{"encoder_qk_norm": false, "encoder_parallel_block": false, "decoder_activation": "silu", "decoder_weight_standardization": true, "lr": 0.025, "momentum": 0.85, "grad_clip": 1.0}
Rows from block 4 of the decoder, named by matrix and row number. Rows with one number belong to one channel. Each number is 200 + 20 x the weight over its row's rms, rounded and kept within 0 to 999. All counts start at 0. After the name is the row's rms in percent of the matrix's.
# convs0: first 3x3 conv (decoder.decb.0.2.convs.0.weight, 192x192x3x3, standardized in use), inputs 154-164, a 3x3 kernel for each
# convs1: second 3x3 conv (decoder.decb.0.2.convs.1.weight, 192x192x3x3, standardized in use, transposed), outputs 154-164, a 3x3 kernel for each
convs0.138,103,198,201,194,193,188,180,199,187,210,181,174,173,174,169,172,179,202,188,228,213,217,191,196,186,201,200,186,194,196,196,190,186,203,181,179,196,212,206,203,184,196,191,194,204,199,213,273,210,186,228,179,180,198,179,238,210,194,225,198,177,195,204,201,192,220,201,179,212,194,194,211,191,195,188,214,222,207,209,217,188,202,224,241,218,208,222,201,190,192,201,213,208,198,217,204,207,186,204,190
convs0.139,104,225,216,210,193,219,221,194,192,218,207,268,184,208,193,158,210,220,189,196,191,175,194,182,192,203,192,188,195,210,217,184,234,231,209,210,214,215,172,191,209,217,198,193,178,191,212,198,229,228,223,207,214,190,173,155,204,182,162,229,200,150,225,188,189,189,156,227,232,203,199,209,210,203,213,198,201,201,182,196,207,202,215,235,216,213,219,206,199,195,199,233,221,202,249,205,194,249,199,193
convs0.140,100,200,163,186,220,175,227,194,185,221,212,195,187,202,183,190,228,206,208,200,203,197,165,162,173,220,204,212,224,217,213,201,211,179,211,207,182,222,197,188,201,187,198,188,182,179,203,225,228,180,190,203,183,166,176,252,234,208,212,211,180,224,218,199,186,202,190,200,216,198,190,197,179,187,214,189,183,226,214,181,210,207,193,209,220,197,205,213,198,212,193,184,190,178,192,198,188,232,230,210
convs0.141,104,160,176,183,208,202,215,166,172,192,199,180,185,234,196,179,218,194,198,186,156,184,207,197,212,226,205,229,190,218,197,174,178,200,201,211,210,202,187,185,213,201,191,207,190,174,191,152,208,188,174,211,213,212,219,178,170,183,217,197,225,183,184,212,188,183,212,181,182,210,188,172,190,199,213,221,179,184,203,197,192,195,207,207,211,190,190,198,198,212,215,198,199,220,208,204,197,228,224,204
convs0.142,106,236,258,287,171,176,179,200,260,236,188,208,166,182,148,175,214,218,199,189,203,206,203,217,196,205,214,201,218,214,220,207,190,187,224,189,200,200,212,222,234,225,223,206,187,209,183,213,202,209,220,205,220,200,187,246,252,235,195,222,205,240,201,227,189,174,177,149,148,179,216,216,238,159,179,192,185,201,166,192,205,203,176,208,226,209,190,188,192,211,205,178,201,188,169,209,192,185,212,215
convs0.143,098,189,184,209,197,177,179,225,166,209,192,186,176,235,260,213,235,207,200,209,177,193,208,171,211,195,172,172,195,200,176,242,186,169,194,175,217,207,199,220,196,194,206,201,202,196,187,168,198,223,153,190,207,171,221,280,190,191,228,174,236,210,193,211,200,202,173,179,198,182,192,212,193,186,212,202,191,189,204,186,196,195,210,215,217,175,197,212,200,205,205,197,199,232,209,187,238,196,182,207
convs0.144,094,210,209,204,202,206,209,172,183,212,189,203,222,198,193,218,202,188,213,223,225,195,193,204,190,199,217,191,208,204,208,195,180,177,201,204,170,235,228,203,187,183,201,217,199,197,195,191,200,196,258,274,188,203,213,200,222,188,232,186,207,189,208,209,199,182,195,190,188,195,192,171,177,233,204,198,205,194,216,220,206,212,200,218,217,161,175,204,222,229,219,224,224,216,187,223,222,199,225,199
convs0.145,104,188,182,214,179,176,219,167,191,222,235,203,230,199,190,224,212,234,250,203,202,214,205,203,193,220,205,202,195,176,218,207,180,246,204,184,222,204,189,213,194,190,192,214,195,209,201,183,225,207,217,221,196,209,180,209,240,203,204,224,198,216,201,187,175,207,197,169,196,165,211,229,211,196,183,167,211,208,205,178,177,193,214,205,207,195,192,180,208,196,200,243,199,160,226,185,203,203,202,198
convs0.146,096,180,202,184,203,189,177,207,202,183,192,186,175,162,229,210,167,246,219,191,188,209,179,184,195,203,187,193,163,220,176,254,158,198,193,210,210,211,207,176,206,196,218,230,184,217,162,209,179,203,173,202,215,188,231,199,181,195,175,166,157,188,217,203,228,185,228,223,217,233,197,198,196,195,210,176,201,185,188,229,208,197,163,242,244,188,196,170,195,220,192,215,214,194,194,181,212,205,199,203
convs0.147,100,214,234,250,177,213,204,203,183,203,197,194,186,242,228,206,208,209,211,206,198,192,178,196,174,177,208,213,214,261,179,197,216,213,192,202,178,167,169,176,187,175,171,209,178,161,233,237,169,206,187,172,202,185,169,197,213,176,196,188,183,189,218,196,188,178,202,228,201,244,150,144,186,180,239,182,168,216,179,193,209,211,225,220,161,186,199,182,180,181,192,201,188,158,223,213,206,196,177,182
convs0.148,100,209,192,243,184,203,206,210,171,181,184,215,191,174,243,176,176,243,167,219,189,163,206,208,179,231,205,175,187,242,217,191,195,197,173,220,201,205,199,182,175,205,178,213,217,194,194,205,225,205,172,207,212,199,205,224,223,256,217,240,176,212,198,181,262,250,257,208,158,160,195,198,196,199,235,246,202,209,205,177,182,212,224,207,228,205,234,185,198,211,193,161,189,181,212,194,221,199,167,180
convs0.149,090,171,180,196,172,228,216,197,205,217,189,229,240,214,214,163,206,216,193,181,203,199,190,209,209,183,191,180,189,235,249,153,200,194,178,190,197,211,192,228,189,193,178,173,180,201,228,210,202,170,164,169,178,179,185,218,186,215,202,155,198,208,191,165,211,219,223,174,188,193,202,186,192,189,217,229,175,197,210,197,195,206,209,217,215,193,219,220,198,178,193,194,200,192,219,189,199,200,215,215
convs0.150,100,212,182,176,227,183,175,223,178,187,197,230,209,228,202,180,209,192,231,200,215,242,208,192,215,197,209,188,194,200,204,225,227,178,171,209,142,221,251,191,181,225,169,182,233,179,199,214,206,198,205,211,214,186,179,188,156,172,179,154,181,213,215,174,190,190,181,184,212,223,158,240,191,197,193,184,193,199,188,186,216,204,201,201,180,194,162,239,182,171,206,206,201,214,221,205,203,194,197,220
convs0.151,097,211,188,226,204,208,157,199,210,234,208,247,234,186,208,205,196,202,201,161,188,211,188,166,196,211,183,211,200,175,192,194,177,154,200,191,208,197,199,157,181,181,260,207,206,206,198,169,195,190,195,190,202,190,176,186,197,225,217,196,150,172,206,215,218,245,214,182,204,234,197,195,215,236,214,162,171,210,252,182,197,193,189,181,185,266,240,223,195,188,188,204,198,214,206,194,187,225,214,210
convs0.152,101,205,216,183,227,211,204,233,238,236,204,207,193,208,198,250,234,206,196,181,232,204,188,211,190,169,208,199,169,176,179,207,223,160,204,188,173,200,217,255,196,204,247,207,189,203,203,221,219,202,202,165,208,195,204,188,187,210,202,196,206,171,188,204,220,230,223,174,159,187,191,206,208,179,202,194,205,180,186,218,196,189,198,201,219,207,196,211,186,193,193,224,214,197,196,213,192,220,216,206
convs0.153,112,208,227,231,208,194,194,196,208,231,195,193,191,185,155,150,199,191,174,213,196,187,239,204,178,247,223,193,194,169,187,219,210,211,196,188,186,209,200,215,165,212,234,184,211,227,189,187,177,170,207,181,232,246,200,183,189,167,198,194,162,195,184,167,196,184,203,180,159,182,199,171,177,225,211,181,219,260,211,188,208,189,206,230,210,200,190,170,177,196,187,211,234,238,217,213,206,194,221,218
convs0.154,081,223,159,237,196,148,207,226,170,215,170,173,189,170,174,199,182,176,215,232,197,198,237,201,204,218,187,182,241,195,180,216,160,165,226,170,159,213,186,203,213,192,204,200,192,202,195,176,221,197,182,224,199,197,210,163,192,184,169,201,190,191,225,224,209,206,204,202,199,206,206,206,217,193,185,212,194,187,207,200,201,211,205,193,181,215,204,203,201,200,181,204,193,205,185,191,201,186,182,204
convs0.155,098,214,201,276,218,201,234,164,155,185,200,201,217,166,192,182,196,202,226,198,209,199,206,211,227,191,186,198,172,216,190,199,178,198,220,210,225,237,181,204,227,193,219,199,216,183,226,185,177,194,198,206,217,205,206,190,203,165,206,192,181,199,194,186,241,208,187,134,135,129,227,226,261,207,180,206,191,215,256,189,196,181,192,233,203,225,239,186,206,202,204,176,194,193,182,210,192,174,209,206
convs0.156,097,157,180,166,150,167,165,164,205,148,209,227,242,168,220,213,170,246,212,195,201,185,180,218,188,175,179,173,175,178,205,181,184,164,183,180,203,200,227,201,171,195,183,161,187,196,187,172,186,194,166,193,179,173,191,205,208,176,196,215,212,178,202,175,192,192,197,191,196,177,206,222,196,183,206,224,146,181,192,155,164,176,220,197,199,205,192,200,221,185,184,220,185,194,177,192,207,175,210,206
convs0.157,097,159,212,180,195,230,172,155,224,181,179,203,201,193,253,190,194,207,234,190,203,205,193,205,189,205,227,183,237,192,191,217,216,226,222,165,204,203,216,183,230,199,184,232,203,231,200,180,187,228,225,173,210,196,213,217,206,197,234,158,240,185,194,194,200,209,215,212,232,194,201,202,205,233,223,214,170,201,203,177,214,181,229,207,249,183,177,224,211,217,190,229,172,192,200,190,191,228,185,206
convs0.158,103,194,183,193,213,191,191,219,206,221,208,203,200,205,189,208,229,214,190,173,183,180,197,203,189,183,186,180,180,158,175,185,182,175,218,195,190,187,192,194,163,181,207,187,186,209,220,193,195,198,168,161,192,180,191,204,200,210,179,186,194,206,204,237,174,181,205,190,192,222,210,189,213,193,202,191,246,246,238,194,204,201,177,167,183,228,192,184,209,186,201,207,221,239,193,206,200,199,223,230
convs0.159,095,192,221,154,174,193,143,170,231,171,209,210,217,217,190,218,192,188,213,201,224,164,209,232,205,173,178,203,204,184,172,210,199,200,217,181,226,200,229,186,211,215,220,225,223,188,176,211,203,194,225,214,167,218,215,203,195,190,203,201,185,206,196,205,189,193,208,200,184,201,196,148,185,159,206,213,170,204,198,185,218,193,199,181,197,194,202,209,204,224,202,202,224,233,188,186,181,182,197,226
convs0.160,102,207,237,172,259,276,240,178,181,170,189,197,173,188,162,146,216,226,174,181,201,201,214,211,212,192,195,212,188,168,169,191,213,202,188,167,211,213,189,196,207,179,191,189,176,188,187,173,151,162,178,158,239,216,225,168,166,193,202,185,206,219,207,252,155,175,199,256,274,239,172,176,171,189,182,197,164,169,153,194,201,192,224,200,160,205,231,168,211,217,183,224,206,218,172,193,202,206,185,205
convs0.161,102,184,159,166,212,195,190,212,196,202,174,175,190,206,189,199,197,215,197,185,195,205,200,199,202,188,211,218,191,209,220,196,207,198,202,194,216,225,220,215,227,205,220,207,190,196,205,185,208,198,199,213,205,199,222,184,174,179,201,162,209,197,189,206,191,182,214,187,183,213,203,213,247,202,202,198,223,213,205,209,207,189,212,209,203,190,193,192,207,204,202,198,214,197,201,234,221,204,226,213
convs0.162,105,176,151,184,188,166,200,184,171,210,238,194,148,183,202,173,187,194,196,209,195,197,180,216,217,176,199,209,183,179,201,237,210,206,201,195,203,200,196,194,238,193,195,199,214,200,208,228,222,225,187,194,202,190,215,221,204,184,206,198,190,193,186,214,182,190,192,191,199,210,200,209,213,195,222,221,241,193,214,222,212,228,209,225,196,203,207,193,208,198,169,220,217,180,177,185,202,221,192,219
convs0.163,101,194,193,178,201,211,215,193,188,199,186,173,154,191,193,191,197,179,206,184,204,206,162,206,180,198,241,223,193,220,206,173,182,185,184,209,190,191,230,209,197,201,204,200,227,203,197,198,177,205,162,196,205,198,215,218,207,222,210,176,219,207,198,200,222,202,192,192,204,182,188,193,197,179,194,173,161,178,176,173,180,186,197,182,187,201,207,183,180,184,200,195,219,226,214,231,230,185,207,232
convs0.164,100,196,192,159,183,194,182,192,194,214,190,187,213,235,229,239,172,192,207,201,221,212,206,223,178,204,216,207,232,216,184,185,200,168,208,209,212,183,194,188,181,165,158,194,206,197,208,224,191,193,176,219,212,208,194,198,194,207,203,202,171,190,201,202,201,174,178,183,198,231,198,189,188,210,221,182,181,203,207,232,211,184,248,197,224,194,214,206,202,192,211,186,221,204,183,207,177,176,172,185
convs0.165,102,233,163,211,200,185,192,170,187,198,183,184,177,184,206,221,203,190,220,202,209,208,195,203,191,198,251,208,187,198,187,215,205,213,192,200,185,200,197,209,238,212,194,197,181,180,211,190,192,216,194,190,188,213,180,197,219,200,189,215,218,158,241,177,212,168,177,205,227,185,218,227,214,214,183,206,197,185,169,195,213,194,192,197,193,224,184,210,206,195,179,193,227,191,248,233,218,189,179,156
convs0.166,101,146,134,148,200,206,190,236,217,227,233,193,236,220,204,200,184,202,146,214,177,187,212,206,203,214,221,199,187,202,184,158,181,150,187,203,217,191,192,180,227,194,195,211,208,200,203,195,176,198,204,188,205,206,186,222,165,186,211,193,224,185,233,158,208,246,216,196,213,194,183,201,166,162,198,164,204,198,219,220,201,195,213,197,173,216,194,205,219,221,211,207,171,224,175,158,193,186,176,185
convs0.167,102,251,222,248,185,208,202,174,160,204,224,178,197,196,216,195,192,204,160,247,210,194,212,235,219,215,225,220,195,213,174,196,192,213,225,177,196,195,160,185,199,176,169,239,218,206,202,186,216,177,184,216,192,205,208,195,164,198,194,206,180,237,211,216,170,147,173,243,233,230,171,167,191,203,204,193,166,186,223,207,194,173,184,224,218,167,228,194,190,210,194,190,236,180,192,168,164,210,189,178
convs0.168,085,224,212,240,179,200,232,194,200,245,180,218,209,206,197,227,197,180,198,182,180,202,198,198,210,210,203,209,178,186,215,183,195,227,179,179,170,205,193,190,200,189,207,193,198,225,168,158,161,178,194,183,192,210,197,186,214,197,222,227,190,189,198,169,223,217,203,147,163,174,191,183,202,223,209,217,183,217,192,190,205,182,197,175,174,177,177,173,212,205,218,184,214,194,191,210,208,203,229,216
convs0.169,096,197,149,169,188,152,168,214,200,205,172,195,241,266,217,156,193,212,230,199,204,192,221,186,200,205,191,171,209,202,178,170,191,186,206,183,188,187,211,200,180,215,229,217,197,192,207,180,165,216,213,196,204,201,198,214,194,213,201,202,157,197,213,220,182,196,193,239,239,259,192,193,187,189,198,179,203,201,202,191,188,194,183,202,181,188,206,224,221,209,193,196,224,224,247,188,205,227,202,204
convs0.170,103,170,159,178,182,206,210,221,222,224,196,200,202,203,221,215,244,227,205,220,198,212,221,166,204,227,176,201,201,165,217,225,234,213,183,210,205,193,205,214,195,203,203,201,216,212,184,209,228,190,224,172,200,220,195,200,215,173,194,191,203,183,169,164,164,165,201,248,234,222,201,196,187,217,211,230,213,209,212,217,196,180,228,190,155,205,204,199,221,199,214,212,181,198,218,225,218,209,235,223
convs0.171,107,206,217,180,236,219,152,225,211,134,171,170,197,181,188,205,212,204,186,174,215,223,196,208,201,202,187,202,220,212,201,204,202,204,206,213,206,204,202,217,205,210,196,183,196,190,214,182,204,205,179,214,231,196,212,197,192,181,225,198,206,193,209,177,155,185,216,168,174,190,209,214,240,216,207,204,165,198,208,204,204,184,188,195,191,192,185,201,208,192,219,150,181,209,167,194,229,220,220,220
convs0.172,101,225,233,220,187,195,223,204,210,172,155,177,201,206,163,197,213,192,216,185,198,192,221,231,191,225,221,212,227,251,196,198,179,212,190,220,228,227,201,199,223,212,201,202,181,198,239,226,179,200,185,210,224,224,228,179,150,198,191,161,183,179,161,167,204,196,219,170,192,136,235,195,192,185,195,182,203,175,189,202,192,209,221,174,209,209,220,219,207,197,196,187,209,220,182,181,200,174,173,170
convs1.138,140,202,196,184,186,208,161,180,202,170,204,210,195,235,201,203,230,200,201,198,198,207,207,216,212,184,208,221,206,202,228,191,179,218,168,209,232,191,210,199,206,227,193,210,205,184,183,205,191,168,222,189,183,208,221,190,190,195,194,191,219,244,189,259,213,193,190,225,192,195,233,189,193,188,191,182,205,198,155,228,178,201,189,200,182,171,222,180,180,182,174,191,209,176,195,217,193,205,217,194
convs1.139,085,217,218,226,192,189,204,221,202,198,173,186,219,181,190,217,172,198,224,176,186,168,179,194,171,183,197,210,187,179,165,155,186,196,191,175,240,212,191,225,210,191,201,183,202,199,213,205,225,203,180,214,227,215,207,172,206,203,159,203,223,187,212,214,200,203,212,210,206,213,223,232,193,200,207,162,188,177,199,216,203,195,197,210,208,176,172,203,185,172,194,235,200,202,209,210,155,201,173,183
convs1.140,095,186,180,191,178,197,200,179,222,205,208,213,208,218,236,202,208,207,207,185,198,198,195,217,220,194,227,239,187,194,225,177,186,197,204,227,236,178,199,202,207,209,222,226,206,206,184,196,201,170,180,197,184,196,203,200,181,175,212,184,190,204,194,214,218,224,226,184,178,197,200,181,203,196,194,213,198,186,194,202,240,209,194,183,190,184,151,189,184,184,201,190,199,178,205,208,197,207,212,217
convs1.141,094,188,183,201,196,179,192,204,174,205,216,217,171,203,203,167,214,206,183,190,211,191,179,231,185,217,218,202,232,178,193,216,187,243,218,163,216,237,173,230,198,234,251,230,194,214,195,180,197,219,205,198,207,222,193,177,201,174,230,226,204,210,221,204,178,210,197,198,225,207,191,225,205,195,172,228,150,171,190,194,204,210,178,185,197,197,206,221,201,202,217,202,184,147,217,199,184,215,207,223
convs1.142,094,182,168,185,170,177,211,160,166,182,204,191,171,238,226,214,203,199,200,213,194,190,219,177,225,206,185,223,197,213,254,194,199,233,215,207,181,194,199,163,176,173,194,202,215,200,210,211,227,170,207,221,203,192,194,198,199,211,204,188,207,172,177,208,191,191,187,239,225,213,195,183,198,189,186,195,185,202,227,198,216,220,212,203,203,208,199,198,218,212,204,201,211,184,197,199,218,210,205,198
convs1.143,084,216,193,210,215,198,217,234,181,211,193,234,168,183,210,190,192,194,176,206,189,218,168,185,215,178,213,187,183,166,198,210,182,184,212,224,205,189,188,221,202,190,210,194,202,210,207,183,209,192,162,214,185,187,217,213,188,174,216,172,225,184,176,191,208,203,190,207,180,210,173,170,167,220,238,228,215,238,217,235,200,219,207,189,236,201,266,228,181,176,207,189,212,195,220,211,231,195,180,222
convs1.144,105,205,206,205,196,209,209,209,214,205,194,206,208,235,207,224,200,216,210,197,189,182,179,163,189,192,182,180,197,178,201,197,232,199,186,188,225,205,221,215,197,207,188,163,194,182,145,152,167,158,165,179,164,159,161,193,191,172,189,178,192,197,195,171,231,231,205,210,208,230,218,218,200,220,189,183,196,201,193,231,212,196,198,195,189,226,217,233,223,217,196,200,206,218,173,198,206,193,186,197
convs1.145,071,200,216,229,206,217,207,203,230,215,171,193,176,187,195,192,203,196,199,237,193,218,216,200,194,199,203,191,181,237,231,194,220,201,192,222,232,218,182,189,209,218,226,216,206,212,204,192,220,206,187,202,198,185,179,210,213,188,192,204,193,201,182,210,194,207,210,201,240,197,220,245,210,195,208,176,190,161,147,202,193,185,216,207,235,227,209,217,201,196,209,190,194,203,242,221,218,203,190,178
convs1.146,126,183,197,171,197,207,201,202,194,187,196,188,196,211,193,210,234,219,213,206,218,209,198,163,191,176,261,191,206,213,153,228,206,196,234,166,214,199,216,216,208,204,169,213,182,202,203,196,195,204,142,204,228,210,198,207,201,184,198,195,176,186,236,194,197,197,218,170,202,236,194,227,175,223,166,222,202,192,237,194,184,163,209,200,204,192,228,205,184,210,159,192,188,214,171,209,190,220,189,185
convs1.147,074,211,210,209,206,191,195,191,185,179,170,178,203,171,197,177,187,205,213,186,201,171,193,202,167,191,204,230,193,174,191,164,184,161,199,190,215,218,195,204,233,215,204,217,231,194,204,187,189,199,215,196,194,185,151,216,192,225,206,198,211,220,189,199,219,231,226,206,198,181,205,221,192,222,226,151,193,211,178,199,211,155,239,226,185,226,200,184,237,193,218,229,221,238,213,231,182,212,214,191
convs1.148,077,214,201,212,212,188,186,207,237,213,164,184,207,189,198,207,202,187,201,147,197,192,192,181,230,154,188,240,226,203,205,185,186,187,150,177,142,195,208,203,213,252,209,194,225,169,203,170,207,223,164,209,191,187,206,200,192,194,180,181,166,172,171,175,200,208,204,218,198,204,177,184,178,199,186,233,208,194,205,214,173,150,209,206,193,209,196,187,202,187,208,205,209,220,209,188,198,180,190,202
convs1.149,078,183,183,194,200,185,219,200,213,199,172,166,177,197,208,225,211,190,183,211,200,200,234,169,215,161,164,182,200,206,202,171,193,180,186,172,213,219,190,210,207,179,215,169,182,180,203,211,209,214,217,216,182,201,209,223,216,222,205,187,217,225,197,183,203,205,198,193,175,201,223,193,189,184,206,217,157,204,203,182,136,177,202,226,216,194,201,179,206,187,206,166,177,187,174,210,185,189,219,206
convs1.150,084,197,197,176,198,194,195,189,157,195,181,196,213,181,201,219,187,194,193,179,224,187,226,226,235,196,185,211,184,194,242,192,188,208,172,216,191,186,198,210,209,207,204,208,202,199,159,210,173,180,203,199,192,161,210,188,195,221,218,197,196,189,209,181,218,166,225,198,203,220,188,216,226,187,160,183,223,227,182,180,166,189,212,215,221,187,187,177,195,205,232,188,197,190,209,198,219,203,207,206
convs1.151,133,187,190,199,179,185,152,200,200,222,191,217,225,170,203,183,190,178,190,205,202,206,184,180,184,252,200,217,209,185,210,202,175,189,212,205,223,198,219,215,208,186,182,203,241,201,200,201,184,208,186,164,193,224,230,212,228,216,199,184,149,200,196,162,203,189,223,139,177,169,211,188,213,186,224,216,193,224,190,215,193,240,210,211,207,198,230,204,209,198,211,174,181,197,204,225,231,204,186,220
convs1.152,098,175,171,208,200,215,194,215,196,174,205,230,201,164,209,177,189,237,171,197,199,188,217,182,178,184,207,220,221,203,185,208,195,181,223,167,164,186,196,227,184,223,272,204,201,208,198,194,206,187,212,170,198,231,196,207,218,222,209,184,198,172,212,193,190,211,194,201,225,196,181,215,182,214,213,161,247,201,146,239,243,205,212,186,193,213,196,199,180,206,199,194,209,197,197,192,200,204,170,201
convs1.153,109,203,203,179,206,209,195,199,198,176,203,193,200,172,163,176,185,190,199,162,172,191,160,184,183,205,208,188,174,216,198,199,198,180,197,176,228,224,209,213,200,219,182,200,211,175,201,217,210,206,199,200,224,200,197,207,211,207,198,194,180,179,184,173,235,228,225,179,192,203,216,226,221,225,214,203,189,224,224,175,180,174,190,215,219,187,197,226,211,217,219,211,205,208,186,201,215,182,185,193
convs1.154,080,200,215,205,199,217,218,199,226,221,220,193,218,186,180,218,200,208,215,186,178,188,230,184,210,235,173,194,172,223,184,156,255,193,190,270,180,213,198,199,199,181,213,193,205,190,209,217,182,191,212,187,172,195,172,197,179,210,186,192,222,178,172,223,179,183,191,208,190,200,211,168,181,177,179,168,210,190,202,221,234,199,228,195,203,238,182,204,213,174,209,183,187,200,181,176,185,194,191,217
convs1.155,097,198,195,198,198,171,215,196,181,176,205,199,178,211,215,216,183,220,193,220,149,206,199,224,230,178,173,201,177,201,191,212,194,187,211,265,210,232,207,177,203,174,179,196,206,192,187,232,194,189,214,198,207,195,179,233,242,212,199,190,204,189,166,162,169,207,196,182,180,206,221,179,202,147,189,187,202,238,210,191,230,203,210,169,220,197,202,200,228,180,218,184,206,188,161,209,193,188,203,184
convs1.156,082,208,198,208,208,191,206,210,205,203,208,179,187,183,167,183,188,151,160,172,194,180,196,213,206,225,225,223,167,192,205,155,212,185,186,223,201,255,189,200,194,222,195,203,167,202,225,216,186,228,204,145,223,215,161,215,190,225,204,207,213,187,195,186,208,176,224,221,202,205,199,210,191,187,201,262,164,197,230,194,216,215,205,196,226,199,191,232,178,173,226,201,187,211,198,181,191,186,173,153
convs1.157,099,206,219,206,226,203,184,204,190,209,182,182,215,183,198,192,204,184,214,215,193,205,177,243,231,177,196,230,195,198,211,195,164,209,188,135,191,198,206,236,211,193,234,227,183,206,215,212,200,199,201,201,196,200,215,208,217,216,238,221,195,225,210,193,195,179,189,225,204,213,227,204,237,180,174,170,224,223,198,189,200,189,210,228,207,203,224,190,201,210,178,207,229,229,196,163,192,198,201,174
convs1.158,094,225,211,195,200,213,223,210,206,191,206,220,222,204,201,203,206,214,210,223,224,227,219,212,202,196,206,198,207,194,207,207,225,198,212,202,209,203,236,209,212,189,214,201,225,205,224,192,178,237,227,217,204,196,186,203,213,204,199,228,231,182,195,185,214,201,206,158,175,182,214,206,194,189,196,156,218,215,243,166,187,175,249,218,195,202,220,211,237,208,187,196,185,198,189,206,188,191,184,218
convs1.159,081,225,199,204,198,207,181,211,253,201,207,209,194,199,182,191,171,183,180,234,233,203,191,205,194,214,190,189,211,176,233,204,152,226,232,184,210,194,198,236,204,172,204,219,175,168,212,190,202,197,205,194,193,219,192,186,194,194,188,182,183,203,205,202,238,227,257,238,214,227,203,157,212,188,188,185,196,234,223,170,236,206,209,199,194,194,192,202,169,170,195,213,183,206,209,217,216,200,244,200
convs1.160,093,211,208,191,211,188,202,193,180,181,195,202,193,193,222,199,195,198,198,197,207,174,194,204,192,191,216,186,197,190,204,174,191,161,222,225,231,196,191,229,191,204,223,209,210,204,206,213,225,213,200,195,214,203,222,180,190,172,194,221,182,231,250,179,203,177,189,164,149,162,219,179,189,220,178,205,182,167,236,228,207,199,205,208,170,196,168,215,205,220,208,214,212,217,193,199,200,176,214,204
convs1.161,076,192,216,207,194,208,213,185,225,206,254,224,204,226,208,187,218,194,208,191,190,209,192,191,206,196,189,204,204,188,175,187,200,197,238,199,221,204,195,195,204,215,174,211,221,217,186,198,175,208,226,216,186,191,179,198,218,205,183,199,190,199,200,188,186,199,186,183,191,204,201,196,203,160,197,177,158,188,203,201,242,234,225,200,194,225,200,195,213,215,195,183,168,168,156,143,139,197,181,184
convs1.162,095,214,232,177,208,216,198,215,225,204,196,181,225,226,214,200,227,209,205,179,190,224,205,190,224,207,179,189,206,214,202,207,156,184,181,243,193,180,200,198,215,173,233,210,206,197,197,194,181,200,207,186,211,208,193,195,188,219,199,187,166,194,170,191,195,196,189,148,207,202,198,211,196,174,162,209,224,186,177,180,187,186,229,229,228,194,211,219,208,211,215,172,172,213,217,195,205,162,192,204
convs1.163,093,218,206,216,205,186,188,200,184,191,207,209,211,204,200,213,226,218,222,191,215,175,180,196,220,201,195,160,207,192,223,215,180,193,195,183,266,211,185,188,210,177,180,194,213,187,196,209,219,206,196,205,201,195,197,215,227,218,205,229,217,198,207,210,198,206,202,226,215,203,205,191,188,185,166,185,222,233,238,187,184,201,179,198,192,232,232,225,218,205,199,189,175,186,211,212,175,210,210,198
convs1.164,138,205,191,212,210,228,224,187,201,189,219,189,198,198,185,188,199,191,200,205,214,188,204,165,213,188,196,172,177,188,182,185,217,204,240,202,192,226,183,192,174,168,198,180,218,214,189,201,203,212,195,195,175,199,206,195,199,194,183,216,179,178,188,205,207,210,210,173,164,211,215,200,215,239,193,189,156,185,184,212,164,210,194,189,201,212,191,200,174,194,196,213,204,203,190,189,184,205,195,178
convs1.165,074,207,207,204,215,204,204,193,209,205,208,192,207,180,229,169,209,213,218,183,179,203,161,207,176,183,195,185,206,185,199,191,171,177,179,192,206,209,177,192,228,185,181,236,221,212,206,210,187,208,207,183,227,230,210,197,211,167,219,204,205,193,192,212,202,226,220,183,188,198,198,187,214,199,208,206,192,221,176,184,227,190,222,176,187,192,195,199,193,201,184,228,220,189,188,197,187,215,209,206
convs1.166,117,204,215,225,199,210,199,230,204,226,194,185,174,213,188,194,196,208,220,220,174,219,232,178,237,257,210,207,170,208,186,163,219,236,170,206,187,220,190,192,238,204,198,191,183,203,212,205,216,148,211,208,203,174,211,226,208,180,211,220,221,244,229,229,210,192,165,175,231,166,208,203,209,169,173,216,175,215,200,195,174,196,221,187,199,212,187,209,188,220,186,184,176,170,210,207,220,176,210,211
convs1.167,094,197,187,210,177,178,186,173,174,179,180,185,166,209,217,221,210,228,221,185,163,226,206,234,202,185,196,205,196,144,250,205,139,199,232,203,207,185,183,215,207,195,158,218,212,222,199,210,186,198,203,184,221,193,210,234,209,207,201,199,206,217,191,183,205,207,196,228,200,223,207,203,226,150,214,217,184,211,184,201,220,217,210,198,222,206,204,203,194,204,206,202,210,167,199,202,176,212,188,195
convs1.168,085,189,211,223,175,207,205,173,186,196,209,179,223,187,173,199,190,163,185,172,190,171,212,229,216,194,182,215,220,251,261,206,220,253,197,257,242,185,177,184,208,200,199,190,220,181,187,216,186,176,198,187,222,218,217,202,201,233,222,198,237,187,185,226,193,202,212,208,208,208,200,171,185,161,200,197,203,243,208,180,226,212,207,218,185,174,201,201,190,179,222,213,186,217,210,209,224,202,218,218
convs1.169,137,217,201,191,191,220,188,219,222,216,203,177,177,187,201,166,204,198,228,215,201,206,228,223,238,210,200,175,238,206,187,185,175,176,242,232,218,204,191,162,169,241,183,206,197,222,197,209,217,221,208,187,218,181,197,187,200,212,239,221,182,243,208,194,174,203,196,163,201,186,200,199,198,191,215,226,196,201,174,203,178,199,222,184,199,201,211,211,199,198,175,181,222,183,163,209,203,209,177,200
convs1.170,090,184,191,208,189,190,217,185,184,212,214,197,181,188,211,214,184,203,190,189,197,214,204,206,198,202,172,196,181,223,205,195,185,237,218,207,259,189,175,165,172,174,156,193,226,210,187,193,178,203,193,184,186,179,153,226,208,181,231,215,200,204,195,183,210,188,188,197,206,199,206,203,179,207,179,226,193,193,210,170,208,153,197,181,169,202,189,205,239,172,198,191,178,179,195,180,217,193,184,201
convs1.171,084,180,195,210,193,194,187,204,193,210,215,205,198,210,215,200,199,214,210,180,194,140,213,185,194,217,216,188,189,212,199,168,213,243,187,204,206,188,161,185,180,184,211,216,185,219,192,217,192,188,224,200,182,201,201,142,182,181,175,194,189,166,190,181,196,174,173,199,195,186,209,221,202,180,172,190,182,156,216,186,171,226,173,211,168,197,195,214,170,220,204,184,183,189,212,198,239,211,214,238
convs1.172,090,220,225,194,201,207,205,194,200,212,172,223,209,190,221,211,202,203,217,150,141,132,232,237,194,210,204,166,242,205,215,214,218,223,154,198,194,192,173,187,216,175,219,217,229,211,196,207,212,211,234,212,181,210,208,194,178,217,236,226,200,217,210,209,226,194,209,217,192,223,235,201,173,185,154,154,212,230,221,211,186,211,189,170,188,143,199,166,168,170,197,175,203,229,213,183,215,165,189,200